config.toml
horizontal_flip = false
encoder_arch = "vit"
encoder_norm_position = "pre"
encoder_activation = "gelu"
decoder_bias = "none"
batch_size = 128
Rows from block 2 of the image encoder of a small image captioner, named by matrix and row number. Rows with one number belong to one neuron. Each number is 500 + 40 x the weight over its row's rms, rounded and kept within 0 to 999. All counts start at 0. Numbers have three digits each. After the name is the row's rms in percent of the matrix's.
After each neuron's rows are labels from the 100 images, of 14976, where the neuron reaches its highest value: "responds to" is what is common among them. Only what is clearly more common there than usual is listed. The data: simulated telescope pictures of galaxies.
# fc1: MLP up (encoder.blocks.2.mlp.fc1.weight, 480x160), inputs 0-159
# fc2: MLP down (encoder.blocks.2.mlp.fc2.weight, 160x480, transposed), outputs 0-159

fc1.144 282:495511509509546536422482529448498435505492609504488506552551493513441523532503415522444526462554581498551514539481528510538457441492483556553506593484530453587500458476498485551433442496485499499526426551446505521491452541514532520477523507441506519503470546500469469449483530556501539540532462512441522526530464511487452445517452478508490446499470444525499537557551540523526479513517501525481399520466531495547457541470566485451506506495394584445515531426445469512481520578510504
fc2.144 239:430534483436420504466496507510499516481485530512496448484499484520607507564471485483515492501507528505485474516500524530486502515510519467503517507524440475483493463474497476496394513699494517488527552539516476533514439456531509591460543530467498527530477467562484573546543525479493467443465525497467496486552443486514533460440461512508516451556528421495495440571504492498469558484455466515495353463423467477544473497521489515495521486529546572544475510550511499516474465529502543
responds to: bright star with spikes; tilted; two-armed spiral; ring galaxy

fc1.463 265:565464548575581507460515479476511440525513607557526463514450448455422519484525474459498532490538485548559466533546491482545478535431439450502531487466483482565536498528542483498440509450483497490487471537484483406453532516562522493527465533510502470537576475508495445521506434540503486501594544499483485480560516485545483570458543503440486474526464475459490471509493603495508488497495508547557422503535553524488535559584479518470480457529445560455560535444461509487478480536424462
fc2.463 281:496483508522444533551577502575468450446463545475491522494503510513480439438452527451568485483502485517464465514484407542425475477461548481435502521564441569462474491538485591442483521469563547567452532567571520534482519467489478484490473517447512469476513468499482526483436487485457509525489453483560495527490542529483478470550502471509465438612438532529532488523511431544432486561552521539454559531486514464536532523430475517536467458477523511488513545517551507528460527595485570
responds to: round elliptical

fc1.339 053:535523459491508475477464515463518437516532523523535527555471534475465412528557497538398506525527514457529472526434556509540503493488472555540481597562525461515507496454497494569544494467539457492516484477468506524461471516566507530474489505462563465531511508498523426444558512472410562508467516551514477474560407514516460517512395509441456470487505476482518550542553495541468617491482542581510501465498505508500553524517547454528476520499396468454485548557463467545487474473532574
fc2.339 068:553485502542486442496469495586530433434493537572528509494503460505528465459375540491570431414495542522538521480549444460438508470574459525513498587523511578469533484465522518458485496547508530538448498477542537549499498525491496494475528516505519503506516502492450466474465503505524488553515462437485494413460507490497482467542427518525510474503475440545530522486536449554420593490480485462479504560521481493546567488479459495481440538502554550432468508601522466553474527452485570
responds to: noisy; merging pair; small; lensed arc

fc1.383 320:582448522548599534435501521498565462521538450472525464473488505516528539476534481578509521474556565565534471507502512493562512482494477519532488498457564455576519413528510483517543437551447499493504392454447437449414488574487513497530467499495500492494522578500523419500490523565524501534551457481477523504545502528431478508481559501499423516492434444472509549482484543477532464483543510532525456501511519551492506560561556455438507498535492474464463544421464497427475487514458459
fc2.383 309:487499498486454476530482562486463502554560412438507493450502521515601489512499552552480471571453533484443518413455535530418480510551472468479514477555536546470424457554547489454568514658491480500532522537505496555477446493422438495551482525477538514514504514507494465491500475440495496505497547499561446572487463563458521509507496465492453547568470482438535536483530503465501572521536511512462510473538507509511510448545484464560522470457500431573480476538543479454551479466499494
responds to: round elliptical

fc1.430 058:460539492470542517437447503477531500496489643514528475558530451486482489520500455516497492486486560478490520520592500500522487526523483532497498457413578467485452511402487513513522446427512483508465507510455515569505486512544477521505461419545478529528459494470533482462504496543508571535526527489438462428492446508507605469497473457559537464437506494494432539541542545471580516481521549523524482518483546531549469512460506493477572504485356554517527468466472433511559526520532506
fc2.430 071:483534525464518463532463542556498469438517525479508480507490469507613470482509578503544572465519505458575517554437501523503493490536497457466479495516496461499545493517487506554443497595516487544510436474477494491529466425530465603488480488463490470519545503477482568508469539510538497393488522485464573454490515460544545477510483457534494410486475478451449510561482488556486522457479498531478417492481417473482472486475523584426540535491561575585529462506532492553556478417513527
responds to: lensed arc

fc1.356 044:483506487510505459487515536482492489496493469515513583537467548450499481498473483525440504497445557487496502545434507501527522544460522573531492574540543522540501465365550451532496508480474501532540502592452462514442484512526509508464514536452553479498480517491491563506480552518409493464526574582501522507592416525454395499457457465463498441496492446531491467568538527538529511449471483584514506501506469484483540515419444516525458536511482561516500538454454431526548419492526548
fc2.356 049:569529494528518433563511460559505545446438518481479525590514508551478499483497555513453498471517489486466532549459417542508485481543506509498496560443551486444490571461510521504482460461514580508508524481483543553483493449559503445552562384523457484465501472480548529525518562498489528563459445542516506501459510531486536479525503507533526420480464489513506527512523423560495487458443515474484497458463517497586508479435422479500439412421435550472524502519458528593504510505527576
responds to: bright star with spikes; lensed arc

fc1.378 048:478511452483485465431455548453529495499509535493555499579441532440467472555526479519452509475522525475459548525541491495520498493472539558547497553554565474502497462487552499573493544501499478490532495533433454491466499487589456507431555565455490542526440482507520502470521530546424514464484486598502543550556343554472490513445448446488512398489488447507479510555527494504495550506494502516482506560410473493501548502486492471462501472579444528549515512496499438492507448434532497
fc2.378 053:511547505520570468529502410569477525474483507485516530519469509507530454434438595529551492450519537480534493535420481497518496514523548504560506513456490495426461511456570548503514524526488545541501500501499567517497525464543519523465543408460423487502502495436497492466477504516460502561464428464504551453452530482490545464468455507494479454542497445536474577539570459525475482450474449486547436547475473511615503485418458512476469431517503553435524468540478523528519464447576575
responds to: noisy; lensed arc; bright star with spikes; merging pair

fc1.135 046:498477535516465549458608495441469468514447477482453516470428521543563505412524514468568475443538488477490431442575509576466488496521495477590520490526437516544476557489482476431490533486524479495509489568450499498470497476514441486526478473531492513439497559534490429520525550517572467454508545434511531443481531511497479558517549498494487530555421531536572507536435469595479519472536467528464501425542528409485485506486489480516419468467498487447532490509551498474483583493473537
fc2.135 042:445519417521449487491493519549509523532539490455472500494481549505513541578489488560547466514496481545424472480526508585466504497478445519566521487471432480432439531536449465446501515486463504529453480457515473489493526516540565420531531448423470461474547503530537495528515501518547458496551468578493397435490499506476493530555488530526504521599497578462499534518494487432496504479475566477497475545554528484495461529553449520631459486488557420490464502473475410490492522558511503
responds to: ring galaxy; tilted

fc1.414 043:484526470475512509494522485497469485503506586523490518568469490450526432495496477562404439503454510480451525544488522510468448537488532487563503508532487520497495456418545497517540495511552480522482494433467524552471490494555511568431511472504545494518468439526572473463572542519470497502480563564520449460551464570490502487503459505445526462503469461563559577563619472528521505527493561565537465536528461481541502552519490467534572442541393528484513504534440415548460541508516524
fc2.414 051:478489529495472510518535489553435500445509493514491501532474489532549498403497593518588499432526511479597461551513479520502542511555508502545468532424479539504418493496501534461453491552447480591467493461543531583446500509487488549483503544448484490576488491408492509490484450513499484488484541425495495506485542460494583474550523508578518446572478515505488519520495440548487465447417564487478456502484482490567544495467453527471539496458548542513530528513517513565532553485500618
responds to: merging pair

fc1.243 036:534496471549402494490470540493438450525479514510518499488461536471508536513552461545472496478575445491539500500478556545539430501524513578539511499535503524473607532548509484531459474514454497508478474503520515459492514504556503517488488520456475507509531618485530508504540495547462438563545445564521433458509515445457412500453482523440491490457578458523541508506528543567497561556432469507461549467423454480603478503522512467457500549525453487390507510476501469519507515465536583
fc2.243 051:471469497579456449498484464551497497489499597503472463507483471469470521495380510515590474431547446491555483551512480502444500449549470474439555484505497514493506531510510498485533484555504501583440573467521548564492387538507481572466561489484530349470480493476473453493431491466540504453485496403597466480511538485492513478523457539567476505523486478543452464506484460533470530549519521484515472509539528500536505492489499503501479461462536495468498538566514503539555547440491489
responds to: merging pair; small; lensed arc

fc1.111 032:509497493501446522468581505490493446536453569463426542605513564462513471487530434539491518541445485451499483509526477543537510529498500500496462488441531522540503432437483555524479505513499431449542441454476495516486531444519480454543507541498534493514483484461513524488559481481430524537431467564451529423556535531474521476472480476458502426474538469526508481577548597474564493515492483498492477494469403467608493569499523521511542513536392574498477550536529455487542520460504494
fc2.111 043:568506561498505473569503419484486495497481518493492532494523517569481492484464609510511473451526502495510538541497462521472527507552507502543516496474501546416404532461557519514492496489493493568497536479485585469556510448545457499483556466512423419465491471442479504477451492484491498436466489389516512511450541493516548416541506423556531432514522529562479503541551532544441455460425509465446407499453478480492488524474489473501506412456504552563479523526525504542505564533552520
responds to: lensed arc; noisy; many stars; bright star with spikes

fc1.195 044:488497534494500581490585488535495518567534482449457404417476387561461504505515500491491436469512455528508494448498523451501443549515502461465506506477484516504440554596526493530482469522455475430486501558506460466497519477446479522608461440537480537500521478503474495453536513473565476541531546496547461506470561475580496501534555549469529581503534443483502486475413498529539466496495541436503488471559480488433486499597510502531496474494515483505572509516524585533478580517477476
fc2.195 058:463490522512476536547536526446457461540486501484559432526462492473548521507548501467552533532527454495496520494501556545451492491479492435484479466526476483495515431545508492440469505596516435500437455496508486472463515566486456585452478527394544482545477526498503508566492451485491497394539486519490480557563523553540525519490558509471498526512479436458527470556411578491521515521524531609524400457505536490477491496539503462523517532492586484593433495523529529502491463507421466
responds to: many stars; edge-on disc

fc1.365 193:496529501505529482412435548470522466520472622523529540551519498499403490513497451544406574538448578491522530537499511453543493506474482566533530552483556464538481496418502490528463461465527489503505452526501497537472489525536543511483520484469482568513481521518469498394453455551467525569528518515496527469494365518468518469508442469532499453466516463540472536562579490518534501507521490529493436541466497541554538527436503497456552539464393543483523513462513492484504451528508467
fc2.365 140:469546503522529478571536464564515542445525583509508458556498439435561484484494520500539558422526505432552504551465518520481485542496507508471511440434499494460578482424494527542515539595526503528510457474508508527513466464579468645489500441462484447504485486464504535544455496550503527453483493514524516504463521512493578447494434475489458407551478473492455499529541511468536452469510469519507386459459400521558500547441500512461507457489535502528505463495484536531505514486525526
responds to: merging pair; many stars; bright star with spikes

fc1.361 054:488516517506523556556593475436411539486472513529487516475525482508429553445521501498578498552528478480489497490523492579497432521479476478443518557522460520560495519527442487526481483390456447510508514471514443462505505555463548464519474411546464471519468490462534470476405521482505471489508485382524478542480556468576519537504575514502559505530480538493475509480490482543587413504533560508525541525574505485442464495482528541479519518466490481541571476443493529483483544542413498
fc2.361 060:508471493480444495517477458500489499457519484514506500549484545433561524519539492463496479529519455457482431485463536557459536503517506428523458491551436502510575536588486466549472505545489472436550469482484518477462473487460509531531478594488511483510515487514534540564607514508530504397500465673436463585501520493521430501466464474456508579480494500530535504489436536520538482480486481474479513450507495477493460535508550546536464404527538516569459507559538522523511443514505554
responds to: many stars; edge-on disc; flattened elliptical

fc1.181 394:568451498577571533441489508481548494549524440490517492475478532534520517479529503603516530502517523563515453506494537458571533476480461514535506450490577463562474447573483483449578421552505504492506439459493432466392493542460495499556463524470515491462564578504532451509500483504538488527539463479497525498508511553403505517502555489495392519450460460441516511483490542476560459501552515534534471512518513527475514521575552466467520518496507462463474531439526472412495466513477421
fc2.181 393:474489462535472520522525548485470505550575427454496485447501543496577475505536522550486510557436503501433513427442542490483496523519454479487539423526524525501431459530557518410580527618530473489529498512505491530463493469474437530557474513474533503476518540498498464506496444478521483489540512500524452567481475582449502558501548453508427535558485469394557510510499514440527526564567522539497480459549489545471505475527509422569502467452514424571492479471499514443528501451467463
responds to: round elliptical; noisy

fc1.399 045:518458508521526467516533438529448496551504502442425514476511510479505498445530490478573473478567414464493512513446462572523416460470497468436518559428441492529500488582460505510538582502450415495517495609471534497581544499505522463548533459494469502496527449488451439443523528496524518501491492446532442530543576462552471556505531481475451498498442533477509525485474501527508450501523524517470514492536522496408586508488489511481488433448459474563525539473470572479481541563420506
fc2.399 042:452415464472459501532447487522452430467460494522493481486582466502523531527446456424431512549573426523470480498526542579498470489539477488421483495544449508497551525495491516507511506525539502499481438510443513469417542489477434435522525534498494514531495510465519524447583545495465548507508474559484501557507494522509480439532469501505507534529540449464465489516385507508534509567495539538420529529474600460494374514541452525468568520531520510536536577472497496513485531523456551
responds to: flattened elliptical; bright star with spikes

fc1.316 046:508489535491542447459506533412494469466481534522544576517519505486502456507508506535411579498445506515529539569487521497544527500452491535555492513532520468455523476448537504507486530518482479478521515580500494487520472514612462514502535497477523472470462602489482514486509501472426576551478496580519489548552462492448419459384450473464479455495462474482473545558562503505483524542487424535506507558453577429473535510503551527475545506566471550501493517508429478507532434461586465
fc2.316 043:521547443538467421570472452547487493488445461469488577509486521516408465504438541464512484452565518445529513479475504523465496482515515556587500530522559491451518489422476523509547509485545564540443529467509591499489496442540528461502550449502476487474512435496460509538526539524439568558475498532511468481406534516535502427520499494572553466487476561502497524548482495534463467452447463480500495486480536525563527503431480477473491433475494493405471500556504504567417485434537562
responds to: bright star with spikes; lensed arc

fc1.450 035:519426468437520432506551465425494489493460491529527509582491536448558476512535548471509548456526507421411450524502495558479493429479556591557489587523489530485536536448483481501450543424514437442522456514489483456517513554559514544479517448494442494474540543490570465515512493516496458445514501547542494488554491484452446485472497475480515419555448495417523529532447480524457445528493505480468496563527496485499462511555556564424425508545459515529510466522455515465447489515477540
fc2.450 040:502494503539557439495498455505429530478475525530523530530502466464552463575433518499476516464494473561499482505428510532522483477573453533533427471519462489480502564482419490536498505512499528572532502510432526535521500457526591485516552447516354385524444515513492539522494544553531514470491464514474481490474512477526499471541449513499534455573480497475474531477502536543489425513508553434466442610505469518485488455422433557538516473528492548475490526503472493533543529489541589
responds to: bright star with spikes; flattened elliptical; merging pair

fc1.275 041:503540487465511443502491511431482461510473527540543559522490541449497431511459501526399551548509447454452499522439486547470502540464483526525485541503492452540509448453487500563541526524529437509499456519435465475510449528554509500469511506436530466527541481420523517474515526520456485501470481503417473504506464510462478452457403487481502429443558477511435537538588468449469485487448477612540491553473497526539582510500501541529459467494376529507495572478488419515531466543541507
fc2.275 049:518484476498490471553461477596478518462518535496471506506526440522492487463420545434549478413520552489498493565493418498503532515517529476520481529450507526468505467485522469491501510514539511573492524530520583543519554478532483462461545452536441487453525515498467502484486488503526519476453445486488472469454519464548520395546423503606526465466499513548446517510531447523434469455514548507435536498466472482551495498372424566488515507482526520481517493564483459583595501460533580
responds to: lensed arc; noisy; bright star with spikes

fc1.287 045:443565490476526467444451484477495514473418480591520511531480521448433476489527560509453529481409553517556558521555526477539515492477486557511541484469512474541515509474492476478480505432524464467466518465512459556447491501553503515484480606528483511520489510544503471501408536489490515535536457521525519542563357510483476446450495447562509495476553480508494451514570481453499512422479485549472509554500454558503521547502533502444486491575481559469528517464503375465521440481507459
fc2.287 044:489539514506471429519507474522537562472509539502496448570449564501565467472493553590494548467549456522510487510485491541506532537491518481598506515485508531450480459465490422487509524519455560514504503438465502529448463492549465574555510413475483460466524518448491516516554493488506480558429494440498513469456497509543489459453427539439467488407491515556468516550541495529511547485443430491468515444446477495530505492401512514481413441522434500538468466529480544566541520519573578
responds to: bright star with spikes; lensed arc; round elliptical; kind: merging pair

fc1.408 032:433456535556494531489521483554521464494514480491422489480446468540506533482525514440531492509489569501502522507515512549471511440493491509528499569502492458455495480555506513479436458458514483535575447430520518497494508399511527485468514542498461524549577449508459531597460500466506528509495500516519490515561428460481363535511519483515485594513451568509517461515484500463459516523523470439486543556569544475435614489455543493453456498531511442411505542512465461443542517505432513
fc2.408 038:418511499474584432546514490434551540492529533437517536436472603486439531491521439563454449473444447535478488478487558508495555484478486549532506471493476520474522480480528537501480487468489507448512424495492453473436497527457485448523469513440526464499496528459439521488552531499482514568493559532550423410573497497526469470515451479476467563467479504449502479416515490490533521512501488481561525409507520469536447486453477500576472515542445581450477463515413532459488471563480544
responds to: flattened elliptical; noisy; bright star with spikes

fc1.101 035:502505542500563512501431571416451390504446495534479509547542520503481461575489440544472545519534488534525502539511464474546502537485440554494485456489498515568584526460463529516515423546527483487510437505461484468457499429446391487555465570463515482477510597505533540514507495502541489577497505503453514427503444501477485470464446493550537441482471487412551431490526551500493520541522491528456502533455481481511489575518516483547495516507418527443502488507472436538448440507537493
fc2.101 045:498570523479462483625509522526485561526496576472517527544493469548498491497453546498544438454508490499504561518451507504530485517422561512474476505555514510448451446431529530428557522494522535557451575505526528484568457501533543430517552436478495436513465472523518506464441496463441480565468525420533512511471489524536469477610510518572523468503552547538492512498552517471479436497488529529527519499454491516510480507497452444488436548474540466398446448549513503517534519474578463
responds to: round elliptical; many stars

fc1.342 033:478488478449469505523562493514495465587443501535483571467436500487587494478451499463623436486468453511445512440558531541469508464458502429507505546530482469489519557454479473518461447462462481538487505561444572531485544517454552455482499475510520501534528507507472395494488485487483501496469468560497505488524521490513497452495527498515481476562487515484549517503447449578444530537536502486513528526604520419480547547492565500498583586536567449488516543460515486524451489487422573
fc2.342 040:532504493507565482502463450453492490502457470504524483557559529477543500540546461529464502527517488510463438491517578529543547457522507499559520499489429466522539472513462466564552499497449531430488579558477478452497509558483525416519475438451496489504487582510600585540525508471510454502470468575517410515545497506465536552500469570540480530497525557494500468442531497496567558434506467540460506486495497539523475443533561433565451412495491533467546451517429486546481457574514494
responds to: bright star with spikes; two-armed spiral

fc1.472 277:557472549581568497490531478483513437521523606565505466495472431448419538500515469452500550482557467520573474539515498483524437530445421442488514497465473485567544495539522470528430515439472507478484462551491499412481518511556513494515470528518516463528572481504505472544486442559511492506585524499483497500552543470573460567471526500455502482547476476457487477502469599494487474484480502522546432479534549499479512550577508519473487465526464578445550520442437531505476481534417470
fc2.472 240:499467528492440535503549509541473445453435530491483522510517497525476458441446504423566464476505498529455461527492405548431476448487573493483488554571431556475492487558487574444430511461550555557457514580565519526467518479464490460487484518459502474490500484501474507465474503473469490529482454503530492529496559510473467449543492498511488450576452526557543489512483428559423478548528531518454553540463538451531510518435479532524462473474531540490515567540556494538463516612492592
responds to: round elliptical; flattened elliptical

fc1.428 043:473511565509460559490553526468492514530533525466517407477495482515442506569497446462521525457551504507541521425466427383493502479517469477495516474595545443535460529561495500446513481457422551474458463458571508519492435496445550526541482469549541551503512484489433496490529465454516470524506522459511488477546543495512521492556536462453507569537492485482542505488417470536465444533491480465505487448512501481532439488484513435427505558457589546492546473506556552517432541528541414
fc2.428 049:480453463538508527526534528533532491591499527480470473490502492457500454531585504474487538557419438465480517469524512483515456527438488487556547496474454537469540504592533459500514498616530478458484490495523469484472491555480540569489452529423532467491518527592513535529471502550445511452558501559516520488563515495448450560501524473434478503566479450474572499432483495458461528532514477522511439505530503484449580542571477500559449489483585512552465494516496459496441537453452411
responds to: many stars; edge-on disc

fc1.358 160:504479509508511547350475535476529449558516489476523447486504516528495538523592442528505481551502577558530489490514535481545435487454466498535524568471528445580485456525552478510465417547481488466523444463462441489457473520492551528508511528470485550549499559551506422462512484580483497529582517430481476508539446529486455526478562481511479536486474441491524513522544544491565494538530497527521416486510512542504502532590531459480537495537467493484478547446462518417484474542440436
fc2.358 168:475524417512493540548549491501487540511521422464512451486475531519629461486497538520559455502499462507430492490464514543467524532461507465493501466578522530452446419525504528456536500715496520502491518485524452514444448502504458556498472496466545450501499503503520505540511526500483444424463520470539433501514473560471549538500518504452427549571496452475530501529452482460505549517509517530531480446500492518472484516550475443565482432492537443540464528522500542484522526476500527
responds to: flattened elliptical

fc1.260 041:485443429453484468446437513432510406509516565525516529499534462517440438507501519526504534512479507526525502543480525517455450468468508535492539472578567536504502521535473520471508495501483501556428455477521513462507517411474515475506427472456524476440484480485467477409473465432518474527510439528453502390500482492479524461497434487529555408504477502525434497537591539499516486517472501600465477490508499499522507525554579513509565648537478523456519518461510456457516503461513478
fc2.260 044:448606501403543466509502487564578503472477566488448468517419527464512478544518565574498447508518472462583489471465501440471477512522542560560480482510540511511511487532516472490563544520461529513440523475498502504495453485508511539480458483383504549534524520521481518512526539489519496534478541499468474482508583470534438424494483516491504498523518513549509528489523489560475578406502409475542463487498445440546532489477512490489409439504479559460504420549439483520535481431549504
responds to: round elliptical; bright star with spikes

fc1.201 051:498451440471529439486476531385489446475521493520502539601470571388540437452490532556415536500512527486460531513466557541490498478465496517557501619542522521526583503461499489536448540491537472507519486520452486505453475522580522521488518525469510528554432474497497485447526517514439514520495523531523486493555458477503447506513405516442493440519446518499492461563537466498469535502535488540455460563469521507498558508468534502491499435508460479551525549504458411515487436466498574
fc2.201 058:486466504466525473530458421559508486441484520563459510511520451561482440402429545520507466446567518460522483503473444496498492529535540535573492527444517530487490526432525521540529498508518551540428492517547577537482518510505513487538530427483452540454465502442501506458550509523454469519405510555472511438428517484498524485536434519571497449559478455539450527517500448566468487494498477492441451439463532471599497538481431543518468475465485539467487476476526485605507542475511571
responds to: noisy; merging pair; many stars

fc1.254 047:476520455462535444519452497458487434482488542508496521561463510402492455498528540549469532498509519418480536543549486608483542493504533518497519503519495552481461469430456491543478513476492437474510509469496503500440459510568508522481496501416541519552507444457496495452548519513412513515421534539479470438540453542477529486408400451468481450452494443504446493621540510503583488455516536568501487548458525511523542529521445557466512488500432501504542511503471435547524486457516532
fc2.254 061:503522546503518461506431461546495529413438512469501515571486487562574466493422597495510467428571511435528516531421454523482501526579502506535480524437494494489477499428512540504467487489477513544493532517489504538475470483531460464498500380505424494492490490440467480437500524480546499519425477514503475467456530447483553460512458504533550449507515517556489544523484530586530545486444457511443440536472516480525489490421483535442506427507475556445519462551495536586551525490535556
responds to: lensed arc; noisy; many stars; bright star with spikes

fc1.259 033:562507558511532499511507530507478501568480485543543414531530512477551478441476455516504532474580416481545485503491579500502473521469490539549447436513459459571534572499485508458497527548478492497492466580437565446500495474490483562532509491550528502515553561505577511439507526412487496478579532514411529489519422503505505505412497418487468511564425458483496529472453414489461426473502532488526518478549547494509455479511543476567475513513518488498486455441498525507550470542531575
fc2.259 029:479507449500477511471532532533501526435502575547536508517545410516506514539574449471440512459461427496481515493505514555515506451429474537508517508491491479477556477415445541511500507540534534490507540494450516575445521516490492466456577512507361485422550558544486501513442521455483505475460492455491470614467528466531580561479519490485476457576455524531556504497478491489465491502482571519446569545479558443458474516477454467539515502463453506540467530514526565508544552471476450
responds to: many stars; ring galaxy

fc1.319 042:463470500444488443423444501458537457490528524561552541531524582478441478535484453531406527510460552512474473495469496566503564493515487521522499624559496493491497459501467488507497521487560436528467486583420515548486519489528528501480547552499493502493466480495529492454448526519461507466435505560544531516524331556466514501487430504417463468471490484549468492534526484552536542516487466506514512565522499510498589508529522464503475506564442521483500516495490416509513475511543569
fc2.319 053:614513477526489444554443410576493518522419478540447497497550443482478455418439598481506468423531512491489481492514466462552448524543517530527492527371524540485504473401541512515528537552464546510506516482485557525562514517544451499479515458494485525452472490462504509522538560452455449553433475520490490508493423492470453481518485481530495525478510547543440522512496471509499507483514452531542462444467499514527521476431450550520467515443502524484501439482534463466520510491547608
responds to: many stars; merging pair; noisy

fc1.268 042:514544418474540444433411542461513416500478548537561514498512600465508471493490502478463526537530510493518516547449498512440559468467475587485476479519498538484571495478544480529488527512553463562523463554515476578515522476532534487462532504518513499564519484478535479509558517473434525465493496573460541533511499547484473534421428489493500412400436483495464501605548528488503503500512491533504490530426486459541579487500447533508445503530418481464491525479503406490476462491480557
fc2.268 049:501536541507504416526503455530470514460522475478487507499510444577476474507480590547445471503574483501536542494387471505511499539470549548489452566445538477511497473422485528542476479538482541561479499523497529482522444457517469492551505447493451543524506481512503503447520539513526491566443530463523447502433515469464546460530426528547540445494509517577452556546527488512510498467457487482543547455484519450593483467484434543483486428487425521393516497542458498567510510491612534
responds to: lensed arc; noisy; bright star with spikes

fc1.63 291:471505541497524500452479511445495453492484651547503539540587450474410525523498416478414577503507545478535483547479507518531451490512486556513509527485475471565548507457481489533411497461534483504508444579455527512507498476556515534501513491487496486478473514480488478458490486569539559542542448543438500528492495482521467486530442479491526442517501462476492506521547574529517454511502527539489425492459514541499426529443583494467527517498418588410540515429474510514479488578482502
fc2.63 231:445507545428441503483465514551511524460486584544522468476515422487525510566465465442486526482492550474534470553490468525462460535520528484453436485495423461477566524487509489523387521587519506505494503528482524498551486455550503581483541511528462504550489474529494548540543517534512522467504473511442510515510510453560540474490440515508563473572524424516484465512504534545485546469444486499468354460371475511552457499451562515475517487534524567506487512541489534555477483553478525
responds to: lensed arc

fc1.177 227:557457525559580525388489482471525410547491541517509478510487500468463524471549468511494521486539554559537464532561517475562486485447471491572536539478546470582502445496548508529472436503470488494498426503484466458419514536529545483530489482494464508520512542503492374453500479573527476519572541471465495448551432523472484541461544493485441493473454434505498518523505539519545500491542540543545447512529554570492532536564496471440523488508446524464525563428478478444483479530425469
fc2.177 205:435547410538439530557552495576459523501510495429480501523502558515597435491495531510559488490487466461423520487440512551454524518483497495467559463520450535461451470471485545448504540603562496536528538535549484561500423440545460562463484477397518485493510521501525567525482514489474478451435512456550455518496479562489545462495491448513448432572470505480512503587526448476483501557516483536488474473519455473523510500451450492582512457442504492539503503497514511506515552494527565
responds to: round elliptical

fc1.255 047:487439525535511567486528472495478491540490535487520470429457457514449544527510487430577522532518442518551491466449541367509497546460529486497499462447568474518453502584505483509521481488481549472554494462517474472523492512418523512553512517593539482454505517523492449564437454466537508510539457450506514536418551474530548597590516542496539550468533500429473487445430530542502469484499488449557541464532477505487439492541552493501485501488541503506502489472544553467518529532585427
fc2.255 054:494522580508469555549550594504488518553523494508535496478511514477480454523527403447508488577449483516440534473560512493473538506464460466436508472594464426531538512548532514424471535469559466479541470501504484432495559516426501488473492558516553511516448550534523558549500451478489517489548488517516534549528555508463426555489597494474482522395470463477507454485495497460471502546554464505492557451528456519421505492526531448510455538528574485576452496464480510479507482526439463
responds to: many stars; edge-on disc; merging pair

fc1.311 050:499548501479546503458412498450481482523518546518509520556484519481430500490583452558349484491538522482517470534440515462533454522503452521520513526489521476527469468513511502525472489467514432482513475453445473511493461449523494501502464482497555495541540509451463481488517459521551543545465482548488454519504472450526576454505417521439503483468502445503557538486567576540470596483484515529507463470472519491492537499524514463565476552472388538369537434503541501506496512493606504
fc2.311 060:506509490495513522498540551556496473429479511517501436498508475469544451436447527472566464444540510463521506504556485499422474532488475444484540501536472527490509451552489528520508505581546455556470503495492495532523499456536496518448517525496498469524531452500440536488490458449471510407521509403530536460486501465497519450528505491482522429444451458539524466474442418580377548492454528515502469576495459483536589493473492512460467544480624517585449508546539471547476521428482505
responds to: ring galaxy; tilted

fc1.303 049:515530474454507483544565456401451521523476496481461510501491523509466523481566558540591482541522456515532546507542452602458470519504481505519493509525500497510458500497519451504485524406488451529476513481542545527479512528438494487496511441533416495526517434494503371464471506500510496491429540430433462486497510475561569578556527456570536525524473497500453524468511502561575461500496546493510503509573519461462493487538546539478577505477418453552555505466437526499550564527450491
fc2.303 056:514460514441481492497445485486464532445515489499545444472512532500597562546460494455473517499510474475488448480518539523464530547554556469572484521482468514555558543563477466509542528601442472486512450515467502461507459551533562591465508490528514504514464497473505550514566529449526494430508487629460456585483541468519464550464441518430498479408487474478521525541449557541522492471505553520471450513499484523454445458451538526472526494551509543607515464503488503499550430504473516
responds to: many-armed spiral; winding: anticlockwise outward; winding: clockwise outward; tilted

fc1.38 061:469521547520530519455446509468467462513522588489518472548454451524431500502490523510429475475504537479496489494556505444507435514492488513522542482421570484465430509446480508548471505450499508528490506505462517561508499492489497533547514428495427504551498488466501499379517508528510552557520522455446450477507406485545582458480450491543528480421474461528431546503578517568582492505511520531534455522473506503571445485502469489500521433524374523512557528524534518529538563549518440
fc2.38 067:477544521522464506563523528503475479434477552467523452529501489505629506463525548475571514444512507466573503514479487540438516516540502444498513429457463510486511446503483532481448528592512432474477476473517477466507432531501457574451499477458498464501509487483493554562478507470545487384450499502506522485529545427462509469485486477500492453593473484494485490564428514531450524475474518540510420496557430476511537473498481583472495511451574500592491526529558522545506503442474598
responds to: many-armed spiral; tilted; small; winding: anticlockwise outward